{
  "encoder_arch": "conformer",
  "model": "encoder-decoder audio transcriber",
  "dataset": "babble in 24 made-up languages, each with its own sounds, syllables and stress or tones, from a formant synthesiser",
  "train_examples": 39062,
  "time_shift_ms": 50,
  "n_mels": 40,
  "hop_length": 160,
  "input": "log_mel",
  "spec_augment": false,
  "win_length": 512,
  "tokenizer": "word",
  "vocab_size": 7471,
  "encoder_norm": "layernorm",
  "encoder_activation": "gelu",
  "encoder_mlp_ratio": 4,
  "encoder_head_dim": 32,
  "encoder_fused_qkv": false,
  "encoder_qk_norm": true,
  "encoder_layer_scale_init": 0.01,
  "encoder_inner_norm": false,
  "encoder_moe": "soft",
  "encoder_drop_path": 0.1,
  "encoder_num_experts": 16,
  "encoder_moe_every": 1,
  "encoder_expert_mlp_ratio": 0.5,
  "encoder_slots_per_expert": 2,
  "encoder_shared_expert": false,
  "encoder_subsampling": 4,
  "encoder_layers": 6,
  "encoder_width": 384,
  "encoder_positions": "conv",
  "encoder_kernel_size": 31,
  "fusion": "prefix",
  "label_smoothing": 0.05,
  "decoder_width": 192,
  "decoder_layers": 7,
  "decoder_norm": "layernorm",
  "decoder_norm_position": "pre",
  "decoder_activation": "gelu",
  "decoder_mlp_ratio": 4,
  "decoder_head_dim": 48,
  "decoder_fused_qkv": false,
  "decoder_bias": "none",
  "decoder_qk_norm": false,
  "decoder_parallel_block": false,
  "decoder_inner_norm": false,
  "decoder_positions": "learned",
  "decoder_prefix_bidirectional": false,
  "decoder_connector": "mlp",
  "decoder_tie_embeddings": true,
  "residual_init": "scaled_by_depth",
  "optimizer": "adamw",
  "lr": 0.0015,
  "beta1": 0.9,
  "beta2": 0.99,
  "eps": 1e-08,
  "grad_clip": 1.0,
  "gradient_centralization": true,
  "steps": 7000,
  "batch_size": 128,
  "epochs": 22.9,
  "lr_schedule": "cosine",
  "final_lr_fraction": 0.05,
  "warmup_steps": 350,
  "weight_decay": 0.1
}
Rows from block 4 of the text decoder, named by matrix and row number. Rows with one number belong to one neuron. Each number is 500 + 50 x the weight over its row's rms, rounded and kept within 0 to 999. All counts start at 0. Numbers have three digits each. After the name is the row's rms in percent of the matrix's.
# fc1: MLP up (decoder.blocks.4.mlp.fc1.weight, 768x192), inputs 64-127
# fc2: MLP down (decoder.blocks.4.mlp.fc2.weight, 192x768, transposed), outputs 64-127
fc1.369 098:470573505529495461466464471561531491496514505456554666446508428546433451391515538475594439472532549500516482546461459433452490545695479520503446543515440507568592544540529612485523540474537517
fc2.369 093:489415476451462564573530536415575538418511504530464534483551513526533502501603531570529471566512462478531559437504449426475488417406496476489640380585461476527472553529491553454490480531496528
fc1.370 102:469514505457602456605554511509458442542569526516506545488487580489488510519428425584548498566543441529601511555431489436466502487474516478442489498392500483521571633529483483545539446532495442
fc2.370 093:491480453510450512510487519551462532474499601460535482465456489518492471333607614498548519525381536442465556470591478545485467562614592525494561538577451448448439409568445505515444538431505587
fc1.371 095:521485470490527565459499516663502497459540505500542534465470508531462563576541567454471489459433476523551529399553502488478400498480482406444509476566537450506495533634530548458480483511498513
fc2.371 095:463510480506539515533501607462579540495500465540532403467502510478573448586485500465559479484445562514523534506644492405436554500533508501508518487467467516552533483434538506537472389546618489
fc1.372 104:504509549497467536497590505556521455493465468497425544556493599611429493564556532469506444437510541590490476572498453423532446484478492522494501521540506513564465457539409406489488473471560558
fc2.372 101:514490493499587580518546473516499370471573456560446482490467423478388413419467566445457571481487460501419467523507503535444480495486436506480585449396427671582506491480446444530509485528519513
fc1.373 106:567498564418496463570433553631480484476628564533543516483585538447587522584498468510464416542552492557509547481438575445434495404484511517445504430429549491506494578565460518421642511401517498
fc2.373 109:408474457480549495468564402508548457424476520455505539509467585522492456460418502483446478504396546540574552525497439522438555538473523443542599444528534438422529537506499459574533508557503389
fc1.374 096:613568467434515533452412578569561447548536556516564493544424458491481539538472405525543513492546608509416570497472556366428494565505419571498580540567437424351430483532477526463474526455521552
fc2.374 095:482517460511386458458514559457515520442510464515475582479456483502459548569525484450499575426459541375615592586471561546534466445563471440510476355552562511520583463483441486489472496478514455
fc1.375 095:574414507446506519497416536512645413533471472474586544493499548490458533541523543483536556557462447412441487470473548463478459536434512486443608505469447601466465509504459546472472535546403511
fc2.375 093:442568441555505538514526610567441370545580565509470549537473504505545497468520505412441548488540612499602535450467444511472492482467439451478494563491469531517501519593468508468513503480495471
fc1.376 105:554469495429503434510453546500522523538509498527564505456611471519448444488519516627452520563432508528372493498499563539550504556495587550560525567423483479503476552563370509567534474535471497
fc2.376 109:473532543567462505524540546551494527539422467452455505552519553500479434492411543515533390512465422461555517531441446462454580535477507502522586519543516512533468482469546470520536410481525477
fc1.377 094:508417470512459441453553449442512448465491537529493474557492464467397511480508500473453612437441532535454439519429531377509529524513484552460454494548518463482494560527536461552545589473407508
fc2.377 095:447440504527466567544531541520590509540599556511580483475496444458571494546558471529594435652489448528563510388491516420512510482575434463513555412501513541508491480543450534461492508458490581
fc1.378 100:474458503508532382523502516521452488564493547465464554488548546547444534495452510580596503557479448620467490573482421539576533543518547528447473437431557515502526486498483553503521575591510539
fc2.378 100:566544497596456536502459439547556555431541488480517500479538426483544471457474454515504529463489543405522610482434558510390498515547466446507555520508467485419477422530614437459519519358594471
fc1.379 102:538437517439565455582402529453461506573611540578483388447505534547490433546584521551583451510414484509531548387501453504446476553450614477560590526493513488450515438561441594515573535471557494
fc2.379 099:527544455563439525433537382456495554519533544489482462557587583531472499362500481472502528483551449474475547520472446501530493543469566525493473568497554436495502408489426501566525561451543535
fc1.380 106:356498435521449514446557570515563501399521507430528509431562487511475572426485550504502546529446431469470540489439538505488498505548581468413572585410541466527518543553548509475465526577579538
fc2.380 110:487377470503510562486566532539513521516448445507442533516470476531491412452555516509576546505466526520478494518495507453482528502525491335515539569562453524494484511472519451495467472536507501
fc1.381 107:470490538417432441495506492480590479484498525500546418569454596467488448422567557555625498510522370452496469520417443452481431527513630455539555547508601470532439477461498465510476464635475557
fc2.381 112:529534400459563524423471619473506518589479575520456489433590478542511542408472512458450467509512526534410544496556495493467549531530522442538473553601565517455412431515453585534574437545508505
fc1.382 093:457548408475434453505441500564586515539489534489430577502502491478584614474531500471474532503513382535413490541514493549466556483548595524515555454446450475516366546457406519463471478518346570
fc2.382 092:533534510584461594454447524480514424373537521508488438471532538448455609650474501498505484558429488453583476517567445481525523516532488484546556432424462566503521530500486573540549464441516482
fc1.383 095:501479435553596487471471464466568460498485405572528475422478491526513465514579549466519514475549438524501430396464513472513426427499566545509554561589461418575431548562477509615490482554437563
fc2.383 095:502565450525422415523476549516443551476555578486505540571488513536446516450457596567517470493475511537478552637430459483433523427629527521410454500449470539531415498513500509481532465522488516
fc1.384 093:518594530526479560426422497498525457513464482511520486490520518475570450455500466513477546487472501473453526471524542522528532468459611527591550583561392467492424417502490518516451465505461555
fc2.384 094:538410479483470499476422575527535543492563483481527561543471486535462488489581522471465437470444484577528596483462437469453475504473554571551473486568579520449552504577446438477503445544442399
fc1.385 100:478515553448525444500468532565566475522541494532538525495491493417623483474495510422537586540501532462542513508551570435480426520543533514509605457500484495535474539540468483468536455558402468
fc2.385 113:480479464427445337496421466479530545510515468526556457442505551463518544496519566395507478551501527506496445490424510501492496524482494463532457575489555505468461552521591469492548489450550476
fc1.386 105:444475435480468536426505548481516524368527513525475505439529508457474553474538507434637434607494509564530464470441460554568439580552522529451422398461499520480459529564445542499531508560402566
fc2.386 107:552503486476491454479549466461368525603472455437482444536505606452511463520464470483492520466493500523481534475531560568455567436530485508495446534429504465520472568412506547423565523469519486
fc1.387 097:427487429431560546465468479541452498484585539482470456536521585576480477488554600531531446545461566529523507528617422486460516467425470513529549542575439518472498521574510621518447480565504553
fc2.387 097:561505487579580508476505550559366443486524625413465470569536453492498425570474526465502480472505436599458490536517536554360532543516523546495445500464533562498494479445467513618549522423553581
fc1.388 097:454514488444509401502565499504390459479571492516493613474455508495551473487465470493571476574473464506554558511501501511480400505610559483489493447512451423547446421484502479541570432412477442
fc2.388 096:467480557547534397543506522559483517531411554475494509504464524501439448576483595547518448550464579477462573509510588457499473496530537494484455454425541530451430413494456480490440581535576431
fc1.389 110:484528484464470516419454609498492445543539494485468512497527496527494508507499535534497517460501529518453578520417465495498609506476463459510436556562453518474582515530488495566489522477483513
fc2.389 103:482474532579557564491554529484516414452510555551471544502479503510493583565440574474575464438484381436540523527462518514473477576553530543489503469530431561626431447415459458517573501490495552
fc1.390 101:472422427430498507453466565476539521503567464526517542430516512532469480421464516507523582558563561571497428571532574464482496554528499525495481508462551517473522506525428543535460524518445522
fc2.390 100:405510443457462462466510542500472474554431521486519541640455548506523474522384510478515488472410457500483520567456359481437515488533435465526564410418554514598499560464582584490517431571554536
fc1.391 101:484501493438478445479531480537537502468534583432494540468483526405539593571574513457503477568442529558547665423508479455485501474495548414579502491535541485499553511463526498603516484556462498
fc2.391 101:514510492524489551425516546419567524457490481548517522505508545458450547517463511477433521485522540422572474457474499442500381536440501490430518468539525560485410509556565463515581471461570450
fc1.392 099:488477487435469518447571514557496554429483458458472544427537431418463546516531451406515513504504472490507497508579489546543445447537449535558503474571501497561380405572489529527512420596460516
fc2.392 096:448459415473538562523485484464395594550398541546488437545479524518532549482463583485523537436488484524399450495499503603431471472575486513485425583456419518447492482562478537568519457479476427
fc1.393 098:596491451454535519488407556502508453578572495537446451544524456556466471498551588435467498468446543538512523475511504501437502486419462469547513548514490479405498467492498479535524467421590584
fc2.393 097:543514424419478419516539511560485403491453578550489459470463486498533513499601603458563440496546431548465553471470556575478527490413484506495556598504566575477531443399439509445442453508524495
fc1.394 100:469643391438571416586508465526522551420553583433483603488499544546523541494494458527445461399456497534482577515483508498521458409566509485519420566533564556534525495445474554517524432461575578
fc2.394 096:424401524601457525458546503498517453466492529472501458455475420521481545582509471517505546470532534483530561524471516453503486553367443513501551410478478579537448547435495481533541569532506610
fc1.395 100:480503431429508486490517462468507455475532566561478578445531591617539469494547469497457478520445502521500580390502438463502508586387529487428493580561548561484521488530497462471530551487431470
fc2.395 090:402432526570559453421484445481528457571537467555492482481510602421328531399381506480477547479557471564474497568478488502512460538476528545582575559438524449523601465438456508471507583507510487
fc1.396 100:529469524508491413532491529428521529471490553479467549449495559478542500610463497504497563523374495577389595407526432552513480570479624401491394501595530448567453531580478535473563552457442455
fc2.396 110:493544526401482548467492585473513466452484531509519434547467516517462426446477500419512537530516442484571464465470473514510422456537403518515507494433501454467527471435572538488532469537524466
fc1.397 100:411455511444509523492463524499570542471506539593463485452528500531479578538443500455441480525499541575491503587519452509490463452569500401469503415548440500513418564468460513544580502412488526
fc2.397 098:569466509453436516519541524420520521519533444561467469441542501477505448506502535488506554533507553563489451561583477599472530546584508542496515542510509434555452469451460583485461446476458450
fc1.398 098:517608521515481463602435621576495499529504504498415523486540534547431517528537487389490453387474521367547544608456427473463486441540525449485558501441447559490558532543498431501479496455469494
fc2.398 097:555420454473383510448550550478503458465515403480591416523454571445529437481453449581512553595418588507476530509499510463438559557510482492510560507545581487502467446508448568496543433475390452
fc1.399 108:525564493523487537462521583573440373494489505449366456489513541592485476554523484552453531460510569492484492578499533506446524459536574530480509498529435421600561484465392404523366500455521545
fc2.399 104:446487443511530537534510512509457326471449435466467562469458505512516591497531504508488446486513497587416478499495454571515493579508492524483444502569493603539478478444437405519446503469500591
fc1.400 109:519553465496410537488493538589464370576544511457482463508404484490512434590572489499508526422463549561480523479517588511510508521461539452545504485492504527591605440476445478539498482475447465
fc2.400 111:486504512516472542497518513481516330426474435412424537431454469515527480505506519490575480462468468538444470476544478476532523540507482625545480436553564548514472421418500408551413445485507530
fc1.401 098:463502484454510506462521452434630448516490469580436530457491513475448516541476480476501521510481477583567519524436477507420490393361513471539447466589432537590470457514546515469555441558447435
fc2.401 094:519496548509485540477543442495502502508437454458494474598512451500505444502564496480571481514451508407579414622493447522515475408567481495579466551497543467513610572515446454521520538483447504
fc1.402 106:487476519486496440504459592463604529505503549501558527522510477482373507400414598536519592484485487488491534550520504479461548552509541488494458483486446488526499521523425504560499480496478631
fc2.402 105:422552457538543425410547515506455389480506452402446599543521563531570469668430507555453475557470547484447530505531467524444490343454436464548541509445557493449431513531524501490507446480571513
fc1.403 098:487563495544509476366534505541511411463519502533501554500475526483560502512431435483492516480526518550429460485477507489504443463566389489462415533508505548512623467540443520447408539550553450
fc2.403 092:524520509479497605362548503408484564505533513523464478459556508458504541509567450564533487475453465499456560446499475541433436512435465525428586452507527434514508483548473421481489453468430464
fc1.404 105:438477446478470483466554571485497531463507554443435539475472504538591621525607476554562503543501451516484534499403503578432542409503627391505543439407544447516525528577477491448564557477384524
fc2.404 104:460402524468513602402550461527553535496503642481553454525488502516444425461499525470380498427451375499468539534624463525628544505486525521485505473512518462464463507452460469465615462489498462
fc1.405 095:564561478614475480525492463576554446507448571527495528484395539640537460523528611455470466470417586538450487606534413472425443529569518511492535550522478537450500544539459461567448550422429480
fc2.405 096:440467530511605421478512587531412426506510539404432477553507589435478470570437488569418487457468537609465424534468515541551529408371488429526418421512588561476542558411506545398415491577467513
fc1.406 090:527520505459527490487583484451583548619475472566467518555505498440513563574416435518493521527508456574520511471448445503530466463579437452446563387464467500571469539548519486419549441454573541
fc2.406 088:482492550543475465516541459537466568571527538436557465522453516553525496556532542519524483479534547503606420432544353473526621451479454504472464434532524570454501523561459614463469473522406463
fc1.407 094:434487532466541520504527416541480467531455523529447512543506565411450452486524510505535451552450553536501579491528479524422519490399574390504546462436503528525516440489495535521461478488439573
fc2.407 094:536546496548475434463510533481600521487409446454552478461491489561506526511374557404556509483455471422539482459522519409510340531627445524498589474532490505431569550543472552522454483521631423
fc1.408 095:463520520418505485499466538420515528540639515514518464467503471470546477550507578496506502469515544403494530498439442521491455501520538389499546471578551499556493563449478498555456548566420455
fc2.408 103:497585457490557462585431499438446490511566464524544582496460524497563489530546453527547559535493524494529414449529638442486492488570481443529405559498446483549444502551660502504544437552498533
fc1.409 104:460558511583367510498577569387532478616590472477547494460553544476465516403550541492527524464506428498461521516451455544560528519500485375555541431552556444430501520472491531468438431532499553
fc2.409 102:503377392485631548480473436525448514536491425526547499514542584512500476569551489497404394595540538462449543431539417453494440475535478467521476465421475437465548533483457436519596583536580573
fc1.410 104:500398473441514470551462503458569534469509464567524472474481497534530547488545516448536403554398504564473509424448426532500500470535530398499533431510536500550523514580350498373509468495375656
fc2.410 107:396534432517348559534443439492409551531380527482540410516515574484482535520424476418442561463509481543520502578524510526495567488463587551488469544476499474527351453549562525394538492498557505
fc1.411 100:503491532502422505355461609585490441553540517478512437476520494475514497455480508547513569459600492496442498534541503516468401499432591455547469440516564575529518461502485507571513521477480483
fc2.411 096:473451436493535501570523460510475494454489578489457484492521460398454523585420517493514460497437497508479652438447521475435487580417524528444485573433534457555565514532500449538519652489508460
fc1.412 101:374540470480515446487517503464453584494529619459509599493546389499501506525490544625603502543482477594402540498457495462462466552477521454576570562418511463498521531590440489459492521530451545
fc2.412 095:483529516595432548562526473457533454514478461547550474541461432516429364485560462502452497404550470521522477536499478520497499412516537508511475488566488528446519492407527543534557527520448425
fc1.413 106:528566487530462486514539560573602475549473478491549591578489554462449521472539509453575535470473447455540531371442554504477426562517538473509507466509519429493420497494502511468516544575498518
fc2.413 102:544449453464514475448484436456562491598437621530578501528486473584546417437468412541480434536501463540437472516497475547534542479486493474560398560552502613454467477519507509457608539522490539
fc1.414 091:419526521538471354441564532477559450524532586464444544472513624491415488428646528483466525532422533566519433489443514488523548414505414531515432553540464476538522555502449533470365485503566517
fc2.414 095:547511491496462477501442563488506575583487500539527546460443453461461563576526455569503535496504471476491560533543494546499504551512538454550563514469412453477533485499442518496522489478444560
fc1.415 100:364544513539495497462497488545497440462472501511537484402511506500496487419512498535480493659424462526442505505451539610465447497538501563523460460479494494520461530541501485477487506549487664
fc2.415 101:606509511385565520476564537403557477519529509504531518482474492525550427554504499537599442472484430465484536479424435509489522561532477488558546517454529541503645501479511504506552469451508482
fc1.416 091:465499466475450488572477466458478453347533601514459523463458475548489587524572398541574475535456520443461477462548543531558506413539455459508505569493516526476385450556466492438586541412399483
fc2.416 095:508507538492516543378647477554473414557516546449514510545487460509513411551484544471405462463464397537497556477455475477446482469522398552461495422495558496516527529508478513552467483542576445
fc1.417 102:474509479485544531475493444520476553505628597493436511478595437510483520529459642502589479494456380483450486498495496571445585405522531507487551503483497458508497475511471555423487630507464535
fc2.417 096:548589542418505616525534473541517495509502521494518492499419556455505443486518469528356503486564479488543431482521535451580605471438482441525453600571437533505504417502585487608550498480490449
fc1.418 096:515507498537443506321535490554461506433486540475482435477507546479468476475425526525554535381499519499419492494428520548383526470542495494503483368499538463476551555494481449517596388571426506
fc2.418 093:452479464454424493523455519433600585487521419504584539485560541506487464434627407464530484598548456477547424503469488581582521490557471489525482429429544463478486520495480533530466472571488544
fc1.419 097:484486382510571428500523463443557503474502472465594425552515520514474490533552537469499514613520481491528577355488492480471426526507606449479482471604525465677419473490425472525482500464505545
fc2.419 098:395528533528525483538480576443407512439549611487416522520452513461516551555475504510427476461534467430486517554470539484465539468479535502384503544414533425456538566571526508501572473460480530
fc1.420 099:436514580415493477463431504495494437498553535508562591566500522591438540448469530473531513535501417535441429548532546466506452431569528476551518470530458543533569484517436563451498439502482536
fc2.420 116:458545548517437398565458512461521580534515474492587522498493552457479531464573575491515506533489490525554470510474455397505512539538544455542472453503506433554506497543529581438530496466509469
fc1.421 116:469462445450457542472510558555508482469584538475479502518469575526499456442503429559516481492480493535465535434420395430481439442482446414575419526548490462537513494482462466564433454492500592
fc2.421 117:467391456499471604531571529543498372495525466494462494413473467590557513535499475512529489527521519478525510538469541435547481425473498487545545457469509431516498505397467430516462463523447553
fc1.422 095:471496490470540418555471498471601489481482580500561482419494539557495468589488561512425522526527460526385601483448545564543503491461494463537596461543479507517482555557491505510482384433528594
fc2.422 093:515565493403471482583506448505517549497491447547540449525516534525454552505469479557576520490505507405488385499523616473488565533560477456547580443504440534503631515482505561623533517505489494
fc1.423 105:544500499391461559436413471553570478479619585532582602534474459463434517453454553571641501461561482473563521621479583492507499544432610545536507565568463507510461479495509508417532478537519563
fc2.423 108:548596587503456462528487500504568548526532437453552564508495464604490481546535528507496522399477560547427438648512502551500524378525481497541416518458559448440469495553580359547443467533510618
fc1.424 095:402560520456437505452525464531484487475584523552518492518543521526472435494526533423514514465473543491467512586463408459519421511549543500469494568497520401500511462556546541529451527527584504
fc2.424 090:543447542581448490516582516492479525549456639494616536499513516522561483553464540428465541609536445471505431409451487573441390612535495524512421507541589475486526569467558517517471456555533514
fc1.425 096:445431464540460487534486512489510538456476512469562462546529425437502513450598571523558550630538565538464502544528545485440422447426489476553527437477450484555567551558493498499587471478579583
fc2.425 093:522467478355518558436407483484536547555498512616468559524551458560477522489537485504536619477505444484500462587541515425621544513490449557538485500492566517452526563495537606431508426499485519
fc1.426 105:489478477378557439544485505534547512425528542513464500353455610512550551524526528495571484645422453588516520466521552515435525476538445508526591537503515422620497434518379514552519495567446523
fc2.426 109:484587531444546499491443484389410493509547528458486448569501518498557607604423483597478553492567450503454521514471494539461455570432596526370489514435463445511567589500556492477523509445454564
fc1.427 100:497530491455562561528554597440526439451561453522531532368540526500472513463444414486446493565522545492457490474509416493500557500455552486469486528488518578544538576535500463536481553555417557
fc2.427 093:504472537495489508515570491381560541504498521422507504501551478446521445568549578469473521468470420556521521515516432437506420357471600561515441449536516474545535459510564472505398422506546525
fc1.428 099:504551523423485534454530547529518462533566516553473414363508557515495434563518440447576552567472451514428574524527445502523394507494563551592511479520471463531401474588406515651563555533484503
fc2.428 097:521542549538464416494550514430500563488498486514519507510523477533534482508571546532399416498566522551482479467524430639485444417532451463493482502502496514480455484585557500461526504435471561
fc1.429 110:429610496448522473438367513474460475537598582442509455499576419496423564459418555479543576471456446576472466478550529555520508540457523486542514493568446486512532526544458526448491444562381530
fc2.429 118:452528416629462457483552405496548525473513550461491461399577592492417567455505416439506598538464447502431472498579423534508513466586528479475492482448468455550485484451607528421469559547467538
fc1.430 106:481559478335510538501456461486397436466490545549483604479480498473502632432497496459547501569519573494399506499480420568501471482576450547508507519483604516510445487508412499512560536476528505
fc2.430 111:487602487501553540520496515531539524515485503500447600567493524553482456557457449510454440542474418535475536495444474534516555528496406483491425523512496545498466463423491538520557552516533509
fc1.431 105:326558526504362537518423487480502374518473487482398513535501464514484557491441497486444559506525553464534574497432520505490555483510465408516524579524474470498529518487541496512483409464471572
fc2.431 102:551520545533561532477502516512495472497438405519521546482473541515456509462466443520467397486601421488515568483503455473490532510546495463449456469646475537586485482502441436457581533538466429
fc1.432 097:516513477512437455395565598484566550448602530501503495497521517500415568487485528525595483566661469500541541519453441454531510402564452459499479542383543652552515469544508555497478493503500578
fc2.432 097:470448525468396569490482552499446481423513546452492515486551426574598544447560442551509445494482551530521480439454493552474555487450563499490415478519612532522448504463582489446556551538591560
fc1.433 103:458551468493429484533497468456570446486481558561502451490521540562467508457611482420558538560552518487497538454468464436452431526506544509558479515593448505538508523517472538613550522517540467
fc2.433 110:584471544406501503501479511581471567478513533469379576497514392509556531479409654548468510504527468541491527541436468601474443521525555579531527451532523552379462547564543531463501481486429493
fc1.434 100:469470533480500488522486520491558526466564484485444557517526465512462500540553499452532525553402567437454594438544517488454422377532513533463552482510446473529456481578440550478527520482402568
fc2.434 098:595587434474462571506545476557436538559539540458475521454554576468424580446357556449461508488587487532547583535527569422474474517441580520477361554517493498472486546408465459500481513463549474
fc1.435 095:500485462423416481496496453448569482556582557467521500460443484507523480447467511468441533457591464507469420542442538525491525468548557514467433421515499594545523538511550509416461519458388537
fc2.435 093:456493380562528525444514557552479510455451405459507575566551563484433469494520421510474522534580486447468614471510482502457600459600534521467583499486429422569421621560433513483410581525446463
fc1.436 091:487539518503404492524518580555565519541517501481524576439515601564518556459516546452423504423482460494495509517543507505487455503611424557468563628532510475499436483491455519459488421509508546
fc2.436 094:499430489602437496509437607449496466545502568508518517515508487426488474514491481424553544504455550596448457444546440500531471492482431495579414475521489553565573432527501580500529432504463482
fc1.437 105:541532470446520441532542489474621476465564539554487471513526376600495529515491492505506438521503472583440510566405443515422477495505514452492524523454453529508565522613590572436583422441537544
fc2.437 099:505493539526485511505471580492524509394552492515474542446475496582522476521527477537580477543466547469498525437547528483490552521451533433464601483535505474557497531461559512568494476380460565
fc1.438 100:327508490459521538487522524501547397524408551514606453501587479482463545462465523509494518600584557485476614447487515516529432566518609459521488546530514448459519528504557458551430471542481474
fc2.438 096:564443487515480419468478443507544479482551512484413575440497555597529510496513517456504486434401465483496474572607444424502397489498455423548514371473561464494503577602470445386536474467539529
fc1.439 092:417416522430515557509533575558610472574516508553592514525450474418425471473422589491468437456486523549495463494553424395466435538514529581410455521488492535493562512441418520497518544576517610
fc2.439 092:496579441554577431472509436450434481518586537575494462551588394529502545508487463456428489536434479473397460473491455546449561439528505441429606495452510481554484507513556505591469556458607472
fc1.440 098:482511488507436469564524514561492449477529521453613573547424582513538447520478634549607532452341512583450618523497372425482495532594504499455514476479447549515486568542447538458511505563519520
fc2.440 102:559543525511522438471475517425509643550529435499592518456442522496529553470498486534454531535495436451569404504550532553466539549465521501504466577434529438428589467482610452422561494504553503
fc1.441 094:460417492437502395473482578473407507432539569523488537445512476426501560497477564441538451527421533501488569522538427498434456487536616478474514436448508531490489486470504496445553391597480518
fc2.441 099:515517487501383496482456499565553508509488487425573431505516487471557490647494474485501464551554434594380495531558550349531478473432449505530499571544519465474456527446493438529503580492427427
fc1.442 099:562466514477533447435486529534554548467507411542464447405456558569520578526423488533528460530441500495569474481445473473486498542590503529448447534516567486512492455564449536490474534618505548
fc2.442 098:475527545400495421595415465515453546486530518496434440526475489541507535514565510543438592471675489500458484508511440552492523514441475538469497499470499495509412530563481548604523485431481518
fc1.443 103:472547472518512470451411520569556486433441411474468506450503462502426526455485579522551473483590478568376511476514492524530467522524465444559479587448547448469466534453379456545470581568462476
fc2.443 100:503546503478507503468518439427460506472471488531526542644580589482543475567460482434536499484482527529536537521469464498454441524601511541439503533470465558560579516462508498519459442444565547
fc1.444 094:464554591549507470420465471549480510566498540494535546562452476538529600470507556567531457493532446532439507525394456446426488535425519435534456533468543413501547475458463432477551481468411571
fc2.444 095:490465592524496482570512635477571569483473461491456478499522474460541505596492590522428491503512477508543490518644464582594527546446476448527469559584458516445517539512535561452532457457469494
fc1.445 098:486480476502523546496429518560517504428591532488566568433563482584497529510425432463512552446540438457499462565525509437523462516595572445564491501549446402563489508538537550495492469560559615
fc2.445 099:402521562555475438474531473481493467470556475489488487407467532399521560462523533471531551489492528556505524471539413496476564552482500486477511489451441394475442532428538393422556451541482477
fc1.446 107:396489424505467499395521496508558520455552467449529514524579474543450563512556459458457532511549538396493505456423537484542358449554532524509505549476445481565521528558463448509440504430481532
fc2.446 113:565585500509464661469638473528463417519597484409433459473518522449419519435490618520511489523539520572561541490433493349530483507424509523507412529482499541527444533420472483505484532376539496
fc1.447 098:479634514445447493531487490446470401492501529539559448539485481472451477400494490501534504450488510550422389490519489560540415582487497510551503472462512482422548634509508507498465518528483476
fc2.447 098:385403467462528444490455562502502570469454489427547550509421457472661543491593459554467524423509546497380581477425476472446513539432501535434485572554571525497551539446537516511529432531497550
fc1.448 103:423606476476456490458437465456507472435538402419504601507453501574550581485529542468488520479554444522421438567546508448475432526569550526536596553594455434557531497496517551523517440546452471
fc2.448 101:451477530579467529533516489416532393539525494500469585546457519515499464522512407411458405528470474575453539440496426493568519510480486478556499501614502436503515588516419321424504612464488521
fc1.449 100:497565444471407480499505531522441556525545503493596577513514543499416571513516545496474516518474484530446575527497454589567419538625532491499466513466485500475515515549498520541455470520487581
fc2.449 104:484510500446514580508547470505453545547512449445617517523537462560484589448466518479596474478445500484475483515508478539502599627444438384520480569528443524441484431545502589483571517496532441
fc1.450 099:455570502463432526491521526504518541456588523550438581454516539529498483453569478436604492432437401587489429582584484577482467527611521534556564516499406477463508570493469493603474447470475556
fc2.450 097:520505549528428586519463492458481489479526459532568512550420545593470454514514490410479469602380486518485537504500579559631548472508509496494408442458539533551516524563471364524511559516592491
fc1.451 094:504458543452615445471536545489605456520541451477578530478452536474538471533571474504559529536496554458542551599411487482524541428517477425567543462521506368565491458480483484462470436468453549
fc2.451 092:516505479519459467482539488528504534549490447537545533545511440532546504442545487499562491514531500484523437450586533497512479473521575408574501512498545422509539446461506554551549465539498474
fc1.452 103:452587517533450464430474592552493446444511544472524530492494569525441601502484563467559408523491450545495468537423484486497396528607485538498516535514572511424558437529570448470422516487504572
fc2.452 107:502373545464494615439532599475508424525598499493517454441506383524604440441517483504501471483469550580458483476534478512456502489488503507520508550581478473530545564562439541453468531563444410
fc1.453 098:448473440443489438490445465427512499460591556603468422443490502465464542497457496397564495517513430545444540435550498527468440554495504479600471491542582388548477490560498531600511470442521499
fc2.453 099:436576465452470495574510528494563607479552476463540536474556497447571477441414480415521504512513497535417503470481529469535482556502473459565476479461474556518479545530542531415564466564498437
fc1.454 090:408536474458519429514497521470433526580505462488414594479455375515500454491543498561548424511495420477493498568513478481549490461585512455567524437542485549507508457555523495405482463585345483
fc2.454 089:450498494442554527426559488485498549426460476462604458512468511476475542457531438441469447511505541448590647509470488481474545466492529527511483471433479448468420476564464506401502550499585534
fc1.455 092:455462487448576450544505508472509417461537545500419533435464610557532576506504524380492567462494495556497502441497492454518545398406560521525431538521578532579475530514554575494574469506563479
fc2.455 093:510485565512540474486437572575579579503516568511544539544477521444458552474502507492544507514474643451486539487404501521433451623494443530466571504568522523426523482510488518508480485488467572
fc1.456 099:505523443399556526364481542499545561500515564585455576490512482536484500472586505524526547432487482576436457519503454445518433474540542509584434512426572505520457537528441524536510518549552496
fc2.456 102:520520510429524524573546544430533434506567489510514484374403467551554502551525413482525534529555525458524466507472579474518533503438590504498487432457459459507456522480473498469504439495515546
fc1.457 095:516395447389524420503421504493479532527539502603490562428519416493458462489509565555613575519464441511469489454578441548435459467483603524541472498521507485594520436468408509535513500510446483
fc2.457 101:452668488478449515512497424501494561431540463449523469520347557537419625551521465446477481586439584425479555551492590463574532547443499499448535507523483577642474535521436450467473522478523522
fc1.458 105:512522402479490450463563475636447470549597460493584551526484521421499565448425417478456451544451499540499600498521382517524480522601437457501451554448572462495568403525490510503513449512503526
fc2.458 105:388530422465585481483479477507588610429470586396502530546517461453562544620562561481461505499490534464512544448436549430439540450492506542522582553542509496450465482436533454511492563543531459
fc1.459 097:450434473496545464466484473562551469541524528532598460525449585469488557378488529477572544536501518561570473561405410531498453570538520524468515541481474506513526548520485514526468536468516557
fc2.459 092:461595409519496434544475544454458502439544436511452450496513447490463576441536535522531477528467486472494620549570592475453466465557492512518522485472553492494469525532500475580552588563473458
fc1.460 106:523514477445385461526500480548458460537550522411473515542481524570528527527529448537595469460522471558548500559483513527521461494558511495532532552527532475429413494470550507418500453422482545
fc2.460 106:483508497545506473501483491615545457480472602463511508518456569486458459501552549473487455532467485531518535426504463427485487379460456577526573467452504508430440559549474419507505560522562520